python train.py --encoder_norm_position="pre" --decoder_blocks_per_level=2 --orthogonalizer="polar_express" --weight_decay=0.01
Rows from block 3 of the encoder of a small image VAE, named by matrix and row number. Rows with one number belong to one neuron. Each number is 128 + 32 x the weight over its row's rms, rounded and kept within 0 to 255. All counts start at 0. After the name is the row's rms in percent of the matrix's.
After each neuron's rows are labels from the 100 images, of 14848, where the neuron reaches its largest size: "responds to" is what is common among them. Only what is clearly more common there than usual is listed. The data: views of escape-time and Newton fractals. In brackets: how many of the 100, against the usual share in percent.
# gate: MLP gate (encoder.blocks.3.mlp.gate.weight, 288x96), inputs 0-95
# fc1: MLP up (encoder.blocks.3.mlp.fc1.weight, 288x96), inputs 0-95
# fc2: MLP down (encoder.blocks.3.mlp.fc2.weight, 96x288, transposed), outputs 0-95

gate.36 109 [123 203 159 110 145 147 113 140 138 133 150 124 128 111 107  69 115 133 153  76 118  70 166 152  96 128 110  92 130 187 140  47 130 162 144 141 104 154 124 105 135  88 156 109 208 138 121 130 166 103  74 135 176  94 101 104 167 113 123 155 126 168  84  94 133 191 113 175  95 127 126 150  59 116 119  97 173  68 137 153 142 138 154 185  87 177 140  88 135 132  84 129 119 153  97 118]
fc1.36 095 [140 125 147 147 169 212  66 139 111 119 161 136 101 156 116 144 198 128 149 118  64 151  94 139 134 132 126  85 105 158  66 128  65 179 120 106 147 144 115 130 111 159 111 182 136 105 126 186 163 151 138 149 142 115 100 104 122 119 143 149 142 109 137 133 141 136 171 150  83 139 128 128  90 155 161 152  60 142 120 168 179 109  79  96  33 162 166 147 129  66 135 143 122 173 123  90]
fc2.36 118 [134 147  85 104 147 174  98 128 156 122 182 125  73 127 163 102 145 125 156 118  68  97 144 191 107 140 142 144 108 136  97 109  76 168 150 129 135  98 109  87  59 177 142 164  92 130 136 162 148 160 130 126 173 125 144 109 179 163  80 133 115 105 133 139  72 154 137 143 110 164 135 147  79 180 116 176 129 134 133 165 181 122 155  76  62 126 148 174 134  81 154 115  46  82 143 135]
responds to: Mandelbrot set (36 vs 12.1)

gate.98 092 [ 52 106 119 153  72 173 162  91 132 144 168 107  83 179 136 129 156 156 129 165 130 142 141 153  89 105 115 124 141 102 131 174 101  80 146 118 137 130 151 183 131 112 120  62 100 154 163 106 123  86 125  86  76 115 136 167 131 125 103 111 123 105 130 175 156 109  93  90  91 139 166 155 179 117  64 107 192 182 143  96 204 173 137 128 152 103 173 146 139 172 117 137 172 113 172 114]
fc1.98 094 [106 107 111  80 145 104  70 200 121  60 129  90 181 130 140 135 159 178 149  92 155  75 138 142 139  95 100 141 128 175  81 107 134 131 169 138 110 132 180 143 217 135 121 115 116 132 135 111 163 128 102 171 207 131 137 131 122  92 146 115 183 114  81 101 187 130 140 119 101 159 181 170 156 161  84 111 151  89  89 127 133 123 131 148 133 166 112 123 133  79 165 129  94 101 177 145]
fc2.98 082 [ 95 105 144 154 172  94 165 115 173 173 102 135 108 104 156 124  84 122  99  79 168 134 174 161 131 198 145 124 116 130 100 101 172 127 144  89 131 148 146 144  68 173 130 179 121 191 146 107 141 119 126 124 132  87 158 103 141  99 118  95 107 138 160 108  82 148  87 192 107 119 154  61 143 221 119 107 109 118 195 163  86 145  76  81 102 102 142 123 103  93 119 111 108 101 149 104]
responds to: grey (54 vs 14.3)

gate.182 097 [112 176 107 118  91 133 151 104 102  92 125 165 119 102 146 135 180 116 145 129 144 134 133 109 101 111 120 123 188  80 147  94 100 125 139 109 165  93 157 201 179 126 180 107 170 131  70 144 179 186 106 146  90 141  84 112 132 130 176 105 169 147 153 106  90 102 111 131 128 167 106 106 185 157 105 110 111 136 168 113 182 154  86 159 124  94 128 171  56 113 160 171 102  49 164 137]
fc1.182 124 [ 97 140 107 155 175 109  97 122 132 109  90 101  98 141 165 125 134 110 138  98 104 119 126 138 173 145 145  45 176  68 105 183  73 137  84  67 167 164 132 113 136 152 128 134 142 112 149 125 118 159 100 138 119 112 128 163 112  52 169 143 132 156  75  92 119  80 144 121 137 138 166 142 137 200 186 121 159 128  89 142 177 166 106 156  92 186 121 138 103  83 103 184 101  72 101 133]
fc2.182 114 [ 98  96 122 156 121 151 104 130 121 103 111  88 133 158 182 138 139 103 116 134 136 129 158 183 164 131 161  82 197  45 112 121 102 147 106 107 181 142 100 110 120 158 167 154 126 174 150 132 142 156 150 132 119 114 107 142 134  24 149 136 164 169  38 109 110  70 131 135  92 139 161 125 185 189 163 125 128 149 129 142 165 148 121 174 102 121 127 126  56 107 143 142 107  75 141 112]
responds to: grey (41 vs 14.3)

gate.187 102 [134 134 119 102 122 130 127 127 106 137 156 134  50 156 128 146 127  98 110 189 189 147  99 165  99 102 133 117  97 111 168 122 119 119  64 150 151 175 159  45  59 159 142 127 141 134 128 107 114 143  66 129  52  50 163 146  76 167 101 145 121 124  98 114 132 103  98 128 148  93 144 137 149 176 174 184 150 214 178 120 165 123 111 158  96 128 144 122 112 103 128 117 126 121 136 115]
fc1.187 078 [119 142 104 173 109 102 112 128 127 139  98 223 151  94 118 160 115  87 105  80 171 141 193 122  88  80 105  91 176  92  95 133 159 166 152 132 138 179 113 125 129 108 124 143 122 113  77  90 124 146 135  83 109 143 170  81 152 132 167 166 152 149 129 142  72 119 171 174 129 102 126 124 153 142  88 109 148  92 149 101 185 101 123 180 105  55  89 131 127 130 189 166 138 119 108  68]
fc2.187 102 [ 27 108  90 134  93  88 102 110 178 145 194  94 123 104 174  92 123 107 121 135 172 152 138 140  84 143 157 108 126 137 130 136  80  99 151 129 118 115 169 103  80 159 160 107 160 117 143 113 123 155  76 156 128  44 144 135 127 165 129 154  98 125 162 128 109 155 101 161 153 179 125 168 147 142 204 137 111 134 197 149 118 115  98 177 125  82 124 138 162  94 137 112  77 155 173  90]
responds to: pastel (33 vs 14.2)

gate.70 093 [116 126 178 124  97 119 120 136 120 113 148 149 187 124 149 151 125 191 130  99 153 140 103  69 208 148 168 128  76 112 194 125 125 194 150 164  81 144 155  88 115 154 160 125 108 141  98  91 168  77 104 132  89 170  82 162 144 159 173 130 157 134 115  97 131 161 136  84 101 108  89  93 177 105 185 156  85  75  81 156  97 134 124 131 153 149  59 119 118 115 131 148  98 130  99 124]
fc1.70 119 [169 172 109  96 136 108 120 123 138 148 125 153 122  96 140 215 195 184 116 156 150 120 178 161  76 133 131 121 166 141  87 138 198 167  86 140 109 117 129 195 114 169 108  73  97  79  99  97 128 139  95 136 133 149  56 112 121  81 132 106 141 167 100 113 110  86 143 100 159 149 120  70 106 164  98  90  95 163 146 128 118 142 146 103 145 167 150 134 172 110  87 191 105 132 159 124]
fc2.70 126 [189 153 155 105 149 112  65 158  70 147  92 144 117  86 175 192 131 183 138 194 159 153 142 168 137 120 147 103 179 112  95 150 136 145  76 116 184 103 132 198 110 173 101  87 109 109 110  94 105 115 109  99 191 130 101  80  83 123 133 115 124 118 124 108 144 114 161 148 139 109 120 115  85 138  84 126 132 117 127 187 108 125 143  98 141 150 154 107 178 163  78 206 151 111 136 111]
responds to: vivid (67 vs 14.4)

gate.110 117 [185  79  99 162 122 110 160 114 153 128 119 120 181 108 176 139 195 139 111  85 158 116 129 163 155 124 120 105 153  84 159 136 116 116 125 130 128  86  87 104 118  61 134  74 158 170  42 145 183 101 155  93 169 170 118 142 163 132  72 129 148 108 118 142 157  83 154 210  97 141 116 159 170 136 148  68 152  83 127 126 139 135 118 129 128  97 130  90 176 113 153  78 131 109 147  90]
fc1.110 082 [132 114  74 111 149 142 121 155  83  75 176 154 106 203 116 139 126 123 159  97 119 147 155 102 203 124 120 126  94 165 134 116  94 124 153  97  88 130 132  93 145 152 142 118 109 102  87  61  80 133 101 146 122 103 143 131 125 127 105 177 174 194  94 114 170 166  90 113 176 160 145 145 115 137 165  78 113 216 110 121 161 132 123 135 115  85 137 137  28 126  96 125 146 162 156 137]
fc2.110 104 [144 142 213  93  97 164 103 166 155 139 108  89 161 146  83 165  92 111 184 113 149 122  97 100 127 120 151 151 133 113 106  84 116 140  93 126 117 164 174 132 129 152 148 119 118  76 194 119  64 136 148 132  79  87 178 179  85 138 115 163 139 184  96 136 123 137 139 116 135  88  80  99  95 125 132 159 135 105 115 181 150  97 115  88 157 145  99 181  81 111  82 167  91  55 136 131]
responds to: pastel (41 vs 14.2); Julia set (39 vs 9.9); vivid (35 vs 14.4)

gate.25 102 [ 90 126 142  82 160 153  72 119 100 123 113 108 161 142 115 126 183 105 115 159  89 122 120 137 116 167 150  70 143 136  50 139 109  85 121 119 153 143  80 173 140 127 105 136 125 150  88 183 123  75 143 166 148 120  83 139 209 169 141 102 192 147 144 107 177 151  54  92 150 141 183 185 123 150 112 131 118 122 156 116  70  93 150 120 105  86 161  70 154 114 145 137 126 145 129  86]
fc1.25 075 [138 118  33 167 125  92 118 134  89 102 124 164 140 150 118  98 138 139 104  99 120 125 136 132 127 138 123  79 141  54 157 127 122 118 132 100 132  96 130 106 178 112 109 136  77 142  84 160 106 199 109 134 138 159 212  83 179 150  97 177 154 209 133 131 135 132  92 170 143 144 134 170 144  83 170 121 113 109 109 141 141 195 131 150  86  60 129 121 121  63  99 102 134 135 114 104]
fc2.25 093 [178 101 123 156 128 130  42  95 136 101 129 100 129  81 134  92 176 138 113 123 150 176 202 141 170 164 124 130 156 183  86 103 128 138 150 114 128 159  84 139 145 154 118 122  81 138  69 148 176 149 174 189 191 137 117 132 154 125  96 110 185  94 177  87 119 140 100 124 138 127 148 113 130 129  98  89 120 136 191 104 173 152  83  90  84  95 154 141  87 104 127  69  91 128 134 133]
responds to: grey (38 vs 14.3)

gate.16 118 [115  89  81 133 149  82 134 108 129  94  78  99 117 137 119  92 152 150 119 140 132 118 193  96 107 104 105 205 117 104 145 119 100  62 134 119 121 139 113 176 162 103 138  56  84 173 177 130 139  89 127 143 150 154 173 149 107 122 116  58 183 142 126  89 165 132 112 131  85 121 164 169 139 200 121 140 175 154 147 145 144 114  84 125 113 186 223 154 133 102 124 121 135 119 137  96]
fc1.16 091 [141 128 131 192 157  95 167  85 162 147 130 139 123 220 144  72 172  91  88 127  56 190 150  85 118 130 127 216  98 163  85 108 113 169 121 130 138 150 131 123  91 158 101 145 122 107 126 169  61 102 109 158 125 122 162 133  55  97  98 126 150 163 100 115 167 145  96 164  82 157 160 171  96 149 106 117 148 123 105 111  69 131 138 129 125 138 147 132  96 107 129 148 137  97 147 136]
fc2.16 091 [151 142  67 108  69 139  93 138  89 130 112  96  68  83 124 138 145 165 105 124 147 103  68 121 119 104  76 120 199 144 189 135 166 115 122 100 156 111  90 119 152 127 120 157 189 178 152 133 131 106 163 160 107 193 125 137 154 142 181 143 138 134 140 166 136 132 143 100  90  89 127 146 153  87 129 119 140 123 147  13  78 130 150 157 107  99 112 111 107 138 157 115 170 161 173  91]
responds to: grey (51 vs 14.3); pastel (45 vs 14.2); sine Julia set (26 vs 10.2)

gate.37 101 [152  96 135 118  82 141 145 113 108 134 175 146 166  86 191 163  99 172  63 114 110 169 156 156 143 159 136  91 215 135  81 185  84 115 127 154 125 127  76  57  72 172 132 111 152 160 114 131 139 168 125 143 136  91 131 176  90  93 103 121 159 124  99 155 142 122 108 142 111 148 137 158  99 165 114 132 129 133 134 129 137 132  64 100 102 135 108  85  94 143  33 105 126 117 166 165]
fc1.37 095 [132 154 132 143 187 104 165 113 173 188 180 152 185 150 118 105 110 145 159  73 105 182 134 165 115 102  97 156 112  83  96 102 120  84 119 129 115 116  99 137 186 112 192 125 118 191 177 102  97 105 134 178 142 147 120 147  81 206 120 111  83 101  82 156 171 112 134 130 137 102 194  64 130 107 118 147  98 139 137  84 158 112  84 171 118 101 132 145 102 124 132  88 115 117 101 135]
fc2.37 106 [ 87 115 165 131 106 110 174 153 161 163 187 134 162 122 136 108  60 113 163  52 107 131 110 177 169  94 122 122 127 139  76 138 105 112 122 166  54 129  96  80 151 159 182 134 188 163 161 111 104 105 161 130  73 100 110 198 121 146 106 123 116 107  69 147 176 128 138 158 129 141 132 143 145 104 148 181 143 166 161 122 137  95 116 116  99 170 108  74 135 129  97 126 114 166 149 191]
responds to: vivid (97 vs 14.4)

gate.109 093 [ 79 146 175 124 109 135  96 140 139 159  92 115 124 123 165 114 100  47 127 116 126 151 103 132 200  46  93 127 161 123 104 128  77 151  95  37 121 142 126 139 135 145 143 129 175 133 118 134  83 155 144 159  55 121 138 139 109 145  58 140 136 164  84 163 135 155  81 132 142 120 146 122 168 153 136 196 163  98 139 166 128 167 111 110 133 169 135 152 129  98 175 128 137  85 114 196]
fc1.109 097 [165 160 100 107 123 144  87 105 151 103  84 146  96 183 169  62 144 196 131 107 169 145 124 125 153 105 109 134 172 128  79 102 108 165 117  87  90 155  55  89 116 117 165 107 104 163 114 128 141  96 102 141 133 150 183 209 173 112 122 157  73 193  79 150 171  92 132 135 136 129 154 152 100 117 158 130 118 151 139 156 139  97  72 150 147  98 169 115 106  83 108  71 133 119 153 149]
fc2.109 095 [107 137 126 118  89  80 112 169 129 111  67 126 130 116 130  91  70  94 174  97 129 143 110 109 193 134 138  81 127 163 109 129 112 165 160  70  53 102 121  87  88  99 111 147 156 125 172 136  78 107 100 171 112 101 194 151 175 164 131 117 120 107 111 115 148 157  92 132 143 153 125  98 152 163 134 227 112 126 135 174 118 135  57 128  94 160 147 134 135 176 148  91 103 121 120 174]
responds to: Mandelbrot set (39 vs 12.1); pastel (39 vs 14.2); burning ship (25 vs 9)

gate.73 128 [146 119 113 115 116 143 126 102 169 139 145 204 127 127 143  44  80 119 148  49  96 237 183 103 116  96 146  71  94 136 159 150 133 111 123 105  85 108  81 154 162 110 139 130  84 168 126 143 120 154  96 171 160 162 136 124 102 182 134 148 138 123 104 144 198 104 124 134 146 147 143 143 157  57 131 145 123 137 138 171 132 121 129 153 109  99 140 163  90 112 142 105 171 137  70 119]
fc1.73 093 [191  92 127 187 126 100 138 197 127 165 137 109 151 108 143 135 131 117 162 177 193 168 107 117 181 103 120  75 188 156 149 164  76 185 120 129 108 136 120 136  51 109 114 133  84 158 103 117 120 138 125 134 179 121 148  98 140  79 123 108 120  51 118  68 150 160 123 146 106  74 147 145 145 128  84 114 132  83 133 129  98 138 156  81  81  91 142 160 116 180 153 121 154 145 123  94]
fc2.73 086 [125 109 180 123 122 144 120 143 138 123 178 142 151 167 116 118  77 139 162 101  82 116 129  97 165  74 121 177 117  99  55  86  95 100 106 148  76 140 151 147 145 114 153 141 148  80 206 111  94 153  96 134  64  84 120 131  85 158 146 152 136 152  82 132 141 148 132 114 118 133  94 134  50 111 162 191 192 142 115 188 127  91 125 105 139 140 113 124 140 176 133 120 111 177 175 187]
responds to: vivid (100 vs 14.4)

gate.168 056 [119 127 128 160 132 111 154  59 171 145  97 125 150 111 100 145  98 103  76  82 149  64 111 118 110 169 103 121 161 108  88 150 134 196 183 122 123 137 158 149 113  88 144 120  76  65 109 139 168 162 101 144  98 111 141 114  77 123 113 134 148 164 117  41 119 142 146 108 141 113 179 150 140 159 200 154  97 181 147 123 170 167 104 141 104 104 120 140 224 118 165 133 136 101 121 156]
fc1.168 108 [ 89 166 108  93 108  88 113 147 144 109 180  38 124  84 127 106 121 129 195  70  81 149 130  99 167 138 134 173  85  80 175 108  99 108 138 145 225  92 160  73 176 156 137 156 144 144 119 173 133 124 119 120 154 105 116 128 159 159  88 144 115 140 139 127 162 124 127 121 157 153 127 124 120 145 105 100  80 147  87 132 174 185 123  79 127 149 145 148  83 117  88 155 100 133 140 189]
fc2.168 101 [118 153 121  59 157 107 121 136 141 118 177  52 152  92 164 102 142 160 178 121 103 161 110 125 158 168 127 132 103 113 202  90  51 112 139 130 175  85 163  58 132 148 120 129 118 145 101 152 105 135 154  95 184  91 120 125 144 152  76 164 115 133 142 144 174 122 131 129 157 155 111 157 128 139  94  93  90 137 105 137 157 164 105  67 155 123 135 178  83 122  65 136  63 140 127 177]
responds to: grey (40 vs 14.3); vivid (39 vs 14.4)

gate.60 116 [126 132  32 137 138 101 148 144 149  76  27 102 122 150 102 150  93 127 119  94 140  82  96 167 101 149 129 171 145 145 153 126  89 108 191 132 117 184  96 167 166 145 158 115 102 138 106 179 109 126 118 115 115  65 127 146 109 107  88 109 145 137 120 129 139 197 169 121 103 105 112 142 127 177 151 153 198 139 127 101 160 161 110  89  57 178 108 139 134 154 161 151 128 162 134 100]
fc1.60 076 [187 125 155  85 147 180  92 143 148 134 176 180 106 104 170 166 143 135 155 187 168 132 173 115 142 149 156 106 179 143 149 141 112 108 135 140  86 104 121  88 151 111 130 122 112  74 117  65 155 126 115 121  98 124 168 124 109 150 108 134 174 105  80  66  68  94 116 118  94  80 117  97 161  84 184 118  69  93 143 125 149 114 121  90 191 137 131  44 150 116 125 153 105 155 108 155]
fc2.60 092 [117 215 103 184 100 100 169 142  92 151  66  95  95 144 110 143 140 111 139  86 115  82  82 134 123 119 162 129 113 134 169 119 138 165 157 139 136 181 139 164 119 154 174 143 173  71 137 158 137  83 149 153  95  96  82 107 105 111  85 106 149 130 131 124 119 164 159 145 136 118 120 138 145 202 140 158 184 210  83  84 134 121  89 144 118  82  83 153  95 110 113 142 153  73 154 100]
responds to: warm (74 vs 14.4); burning ship (25 vs 9)

gate.84 139 [134 105  84 119 126 140 138 112 116  80 150 182 126 100 121 173 138  99 108 103 112 111  94 112 137 139 139 111 193 127  98 150  51 163 145  84 103 125 132  95 100 101 107 125 105 147 142 103 116 185 123 191 116 128 118 100 147 141 156 123 179 167 142 138 119  83 182 134 176 200 184 164 189 137 155 170 164 105 153 124 101 138  89 182 110  68 109 101 150  76 161 185  71 149 128 124]
fc1.84 094 [ 95 122 121 188 161 114  96 120 134 114 116 114  78  48 135  78 157  83 161  87 125  87 175  80 106 178 150 104 172 154 178 140 111 163 194 139 115  77 157 169 158 146 157 113 132  88 118 135 122 146 148 122 135 170 109 165  72 100  77 175 186 128 165 116 103 159 146 115 116 107 120 127 108  80 131 132 123 106 148 103 122 144 153 171 137 119  60 146  58 140  91 156 133 125 178 146]
fc2.84 102 [166  94 102 130  82 125 155 163  57 135 171  79 214 164 112 153  97 114 127 128  96 174  48 132 129 107 176 122  92 110 122 189 134  70  74 199  93 149  84  76 162 159  92 145 196 146 144  55 123  81 131 145 136 109 113 156 116 119 135 117 125  99  96 139 149 136  97 151 139 121 165 160 126 133 150 134 127 145 103  86 115 115 147 179 124 137 119 112 137 111 178 122 126 145 111 117]
responds to: sine Julia set (36 vs 10.2); pastel (36 vs 14.2); grey (32 vs 14.3)

gate.253 097 [ 93 176 188  82 150  93 140 101 156 154 208 142 136  88 108 140 132 106  81 106 180 139 117 107 189  54 120 130 131 145  86  72 150 120 149 133  88  85 145 169 144 149 195 111 167  93 122 178  78  95 126  88 113 101 125 144 150 159 135 126 121 147  83 151 125 133 118 102 135 163  56  92 168 165 141 154  69 134 100 130 155 141 174 140  92 163 122 136 152 100 147 120 150 149  93 146]
fc1.253 117 [ 94 182 132 104 120  80  77 101 118  42 141 167 139  73 121 185 131 127 140 142 125 131 140 119 133 148  97 137 140 125 171  69 162 103 158  77 139 138  82 183 102 139  91 138 118 153  96 136 120 119 108 136  90 107 140 211  93  90 192 144 218 171 148 147 126 106 139 112  88 143 107 148 149 119 144 177 100 153 145 162 191 145 100 151 112 128 117  83 131 155 104 145 154 165 134 166]
fc2.253 103 [ 98 138  62  97 155  96 158 105 150 139 125 138 153 103 197  60 124 166 170 144 110 149 138 135 138 171 162 103  82 139 171  34 127 161 140 115  81  74 101 132 100 132 101 125  91 136 113  94 117  71 112 136  74 108 129 144 135 137 177 115 199 186 159 118 122  87 138 106 122 161  92 134 136 129  95 190 129 210 103 141 138 139  74 146 127 140 161 156 122 113 147 150 105 105 114 114]
responds to: Julia set (25 vs 9.9)

gate.94 111 [118  89 118  96 178  73 109 131 138  50 117 104 119  93  40 113 140 128  81  94 129 129  98 131  85 135 115 153  87 119 161  95  91  89 101 112 115  80 103 163 148 128  81 148 157 164 107 148 134 124 114 128 128 142 148 183 131 163 141 168 171 144 115 153 129 117 162  92  86 174 105 144 148 155 144 144 127 163 173 110 185 148 111 135  79  59 209 158 173 143 134 117 180 174 138 133]
fc1.94 130 [102  98 153 111 132 108 203 153 159 116  71 173 149 150 163 122 124 159 100 171 158 173 117 159 136 196 171  74 192 109  91 124  94 127 114 152  92 124 119 145 123 144 101 100 146  87 101 116 183 123 117 140  93 132 193  97 122 154 110 175 102 116 140 109  21 128 149 151 109 128  97 175 141 117 125 137 129 124  94 109 120 122 105  89 138 201  80 131 118  65 107 153 136 143 107  90]
fc2.94 118 [101 118 136 141  98 139 219 162 152 141  83 124 155  93 154 171 151 148 154 175 147  92 111 215 148 119 155  89 150  80 162 124 154 120 150 116  96 207 150 163 119 107 107 162 143 133 125  73 181 135 137 134  66 147 129 158 109 108 134 195 116 117 190 100 130 127 102 152 120 108 128 152 143 146 137 122 150 149 107 139 170 115  57 175  91 201 102 122  90 110 117 120 122 153 165 152]
responds to: warm (64 vs 14.4); Julia set (33 vs 9.9)

gate.267 106 [ 79 162 109 144 154  70 119 194 147  90 120 141  69 166 140 130 158 173 187  75 153 117  88 112  98 123 159 130  41 124 155 147 152  91 160 140  76 103 152 146 184 130 122 119 175 162 125 155  89 128  68 121 133 135 162  89 169 115 121 122 109  98  59 171 120 114 121 102 154 140 118 151 110 135  85 137 155 125 141 123 210 169 121 149 110 115 162 176 102 131 172  92 132 118 156 106]
fc1.267 141 [ 84 160 149  96 189 163 157 114 133 187 104 107 151 115 105 133 112 158 136 116 129 155 130 155 126 156 140 115 124 154 122 150  74  95 149 162 149 159 130 135 168 112 124  85 176 116 191 140 163 156 128 123 122  64 105  64 129 139 150  49 104  55 109 101 108  65 137  96 180 183  43 154 132 203  93 179 149 121 133 151 140 132 106 152  99 121 160 115 116 133 137 131 126 119 150  91]
fc2.267 144 [ 91 192 135 150 169 137 101 137 111 177 128 124 102  83 142 181 112 150 112 133 105 134 109 164  99 154 154  55 111 128 149 147  69 125 130 158 119 150 146 146 122 104 106  98 161 169 160 114 177 183 115  96  95 107 127  98 137 131 151 120 135  78  85 112 156  76 104 121 132 164  80 115 224 200 117  91 134 110 178 150 107 119 116 197  62 124 138  89 123 100 141 143 179 114 143 111]
responds to: vivid (35 vs 14.4)

gate.41 113 [ 73 138 187  85 130 101  75 107 123 174  62 117 145 112 210 117 118  96  80 156 146 142  93 140 184 162 131 109 122 125 134 187  86 130 125 113 123 152 147  83 111 147 111 103  80  99 172 107 125 155 169  67 119 159  83 169 160 143  91 112 119 126  96 159 134 174 159 157 160  87 179 136  97 138 153 136 155 127 103 118  96 108 150 148  97 104 149  68  88 119 199 130 133 158 150 164]
fc1.41 093 [172 153  88 132 140 132 235 112  59 122 189 118 107 157 102 148 130 143 142 152 146 127 121 120 104  73  98 141 131 138  87  66 146 103 117 151 140 119 105 106 153 139 156 114 142 136  83 146 209 124 129 166 170 137 109  92 149 125 119 164 163 136 138 134 111 161 111  71 111 138 115 124 189 167  65 160 117 100 175 135 111 136 138  82  96 123 111  94 150  98  88  43  81 117 101 108]
fc2.41 087 [150  90 133 155 188 143 135 114  75 156 116 172 130 140 117 145 118 134  86 169 148 101  93 147  92 121 132 123 144  87  68 204 103  97 118 112 103 123  94 173 149 151 156 217 124  83 106  73 173 133 126 105 100  90 124  83 144 124  71 119 141 144  90 179 116 166 182 179 133 114 126 132  60 118 110 152  79 115 150 168 107 157 135 173 126 154 201 128 122 119 157 160 147 153 104 137]
responds to: Julia set (35 vs 9.9)

gate.220 081 [101 107 107 115 176 134 132  77 115 106 110 200 147 163  87 110 127 103 191  75  90 105 132 112 100 115 146  87 172 117  71 118  91 174 131 115  91 110 139 160 178  93 186 104 146 136 115 119 164  50 154 134 149 140  95 195 140 115 123 118 177 175 154 127 141 154  81 129 134 102 132  41 138 149 147 111  95 156 130 112 189 172  83 150 163  97 161 151 112 141 152 146 118 144 142 154]
fc1.220 126 [110 129 144 144 122 123 156  87 102 144 121 149 126 111  87 117 121 139 149 112  36 133 135 125 146 141  91 128 187  93 138 127 110  97 127  88 133 175 161  84 168 121 163 103 158 110 177 123 182 117 122 139 113 140  91 110 123 112  83 131 146 126 103  55 172 146  96 111 131  63 229  95  92 153 125 127 127 176 185 201 134 125  93  79 145 156 111 106 129 130 106 169 179  92 174 106]
fc2.220 128 [103 153 135 142 134  81 166 113 113 155 131 114 106  67 117  90  98 134 132 123  41 130 106 175 104 167  86 140 150 127 160  96 110 138 153 133 137 131 120 127 109 132 126 122 190 135 198 154 175 131 120 132  89 131 100 121 171 112  88 150 126 115 106  98 137 117  89 117  97  67 203 139  87 162 147 164 104 178 216 142  86 128 124 102 107 165 113 104 162  96  78 142 174 106 207 133]
responds to: vivid (61 vs 14.4)

gate.43 110 [131 167 190  92 191  87  56 101 149 112 145 182 175  91  72  89 111 127 145 131  96 169  98 148 114 117 132 100  90 135  92  88  96 119 113 125  78 127  84 126 107 128 125 116 185 193 140 143 158  81 125 171  97 131 131 141  83 137 110  92  90 133  98  90 129  82 129 135 132  96 180 116 126  97 123 193 131 115 156  98 103 126 148 144 139 164 180 164 179 170 116 187 158 137 154 104]
fc1.43 102 [171 127 105 119 106 151 124 134 170 181  75 105 156 104  92 126 134  94 126 140 195 117 150 103 127  96 138 164 100 110 101 129 114 127  90 142 107 136 121 162 208 116 127 148 137 104 105 172  68 122 108 163 105 154 155 149 110 189 134 162 126  98 106 127 133  93 147 110 101 122 115 106 182  95 128 160 146 171 147  64 157 137 241 110 125  84  66 143  99  85 202 100 115 111 113 105]
fc2.43 083 [134 119  94 135 120 132 120  97 161 129 114 143  81  70 173 128 175 102 106 159 138 118 148 123 126 183  98  98 179 135 190 145 136 119 159 120 139 120 104 104 113 109 121 162  67 179  76  86 167 167  94 134 174 123 177  64 128 122 132 147 152 112 140 115 128 123 110 163 141 208  91 137 169 179 146  75 145 129 153  88 106 157  96 128  91 117 151  85 127  95 191  79 137 110 166  53]
responds to: cool (36 vs 14)

gate.3 121 [137 137 117 146 174 155 144  87 122 132 130 110 141 180  87 101 154 155 108  63 129 126 190 128 123  77 128 126 168 147 132 134 108  66 124 163 106 125 122 148 104  79  93 152 133 158  91  92  94 116  82 167 118 156 176 104 138 181 112 148 111  85 192  78 148 150 158 124 150 135 135 180 105 120 117 105 101 137 169 199  62 101 140 126 163 123 159 133 170 181 133  82  83 158 153  56]
fc1.3 095 [169  93  67  86 175  92 145  81  83  79 148 118 160 170 121 160 185 146 128  85 129 128 129 154 150  66 109 120 211  79 189 141 177 123 122 152 154  78 161  90 109 120 102 153 158 142  93 116 121 137 102 147 144 176 151 152 158 153 117 136 148 151 137 181  97 176 142 115 130 163 114 146  96  99 152 136 166  88 111 137 165 162  97 162 112 100  79  88 143 103  93  65 110 104 142 126]
fc2.3 103 [177  91  67 143 108 135  98 102 134 141 182 129 157 107 125 149 188 132 136 136 169 117 105 153  93 135  78 160 195 116 115 124 166 114 137 116 128 190 164 233 149 148 181 131 103 165  55  85 149 124 180 111 140 119 121  97 109  71 167  96 124 138 110 142  80 146 165 168 111 130  82 150 164 117 106 125  98 144 122  82 117 174 116 141 130 144 101  89 124 143 129 138 164 113  66  99]
responds to: pastel (38 vs 14.2); grey (36 vs 14.3); Julia set (27 vs 9.9)

gate.229 092 [187 152 111 134 163 189 112 137 137  80 143 171 127 174 125  66  97 138 134 142  87 119  67 180 180 117 165 114 161  98  37  96 138 177 104 172 110 145  93  75  69 151 164 146 138 150 158  91 111 165  93 141 165 122 149 140  74 132 142  94 145 139 145 151 111 150 104 134 105 115 116 129 148 149 196 123 136 115 121 133 175 125  77 137  81 150 165 161  92 160 112 186 128 109 129 114]
fc1.229 088 [148 114 101  95 140 155 119 123 131 156 104 161 158  61 132  97  75  87 150 146 123  96  69 114 201 112 128 105 116 139  67  91 180 158  58 154 131 161 119 138 127 135 162 132 150 122 162  96 167 152 137  96 130  83 102 133 149 156  86  93 107 160 113 169 136 157 148 162 101 137 156  83 105  81 116  58 197  64 161 175 100 160 136 174 111 117 151 143 128 117 116 107 130 185 160 117]
fc2.229 076 [186 125 131 117 159 107 124 119 132 121 122 193 153 157  85  96  91 114  68 106  70  97 129  71 126 100 125  89 137 147 104 138  84  90 151 177 136 148 126  93 106 181 177 164 111 179 152 102 120 172 142 150 125 136 129 125 165 153  93 111 110 127  89 114 184  68 131  97 110 145 131 173 181 142 129 108 143 126 132  93 168 118 198 180 117 132 140  91  69 141 187 121 164  92 194 118]
responds to: Julia set (35 vs 9.9)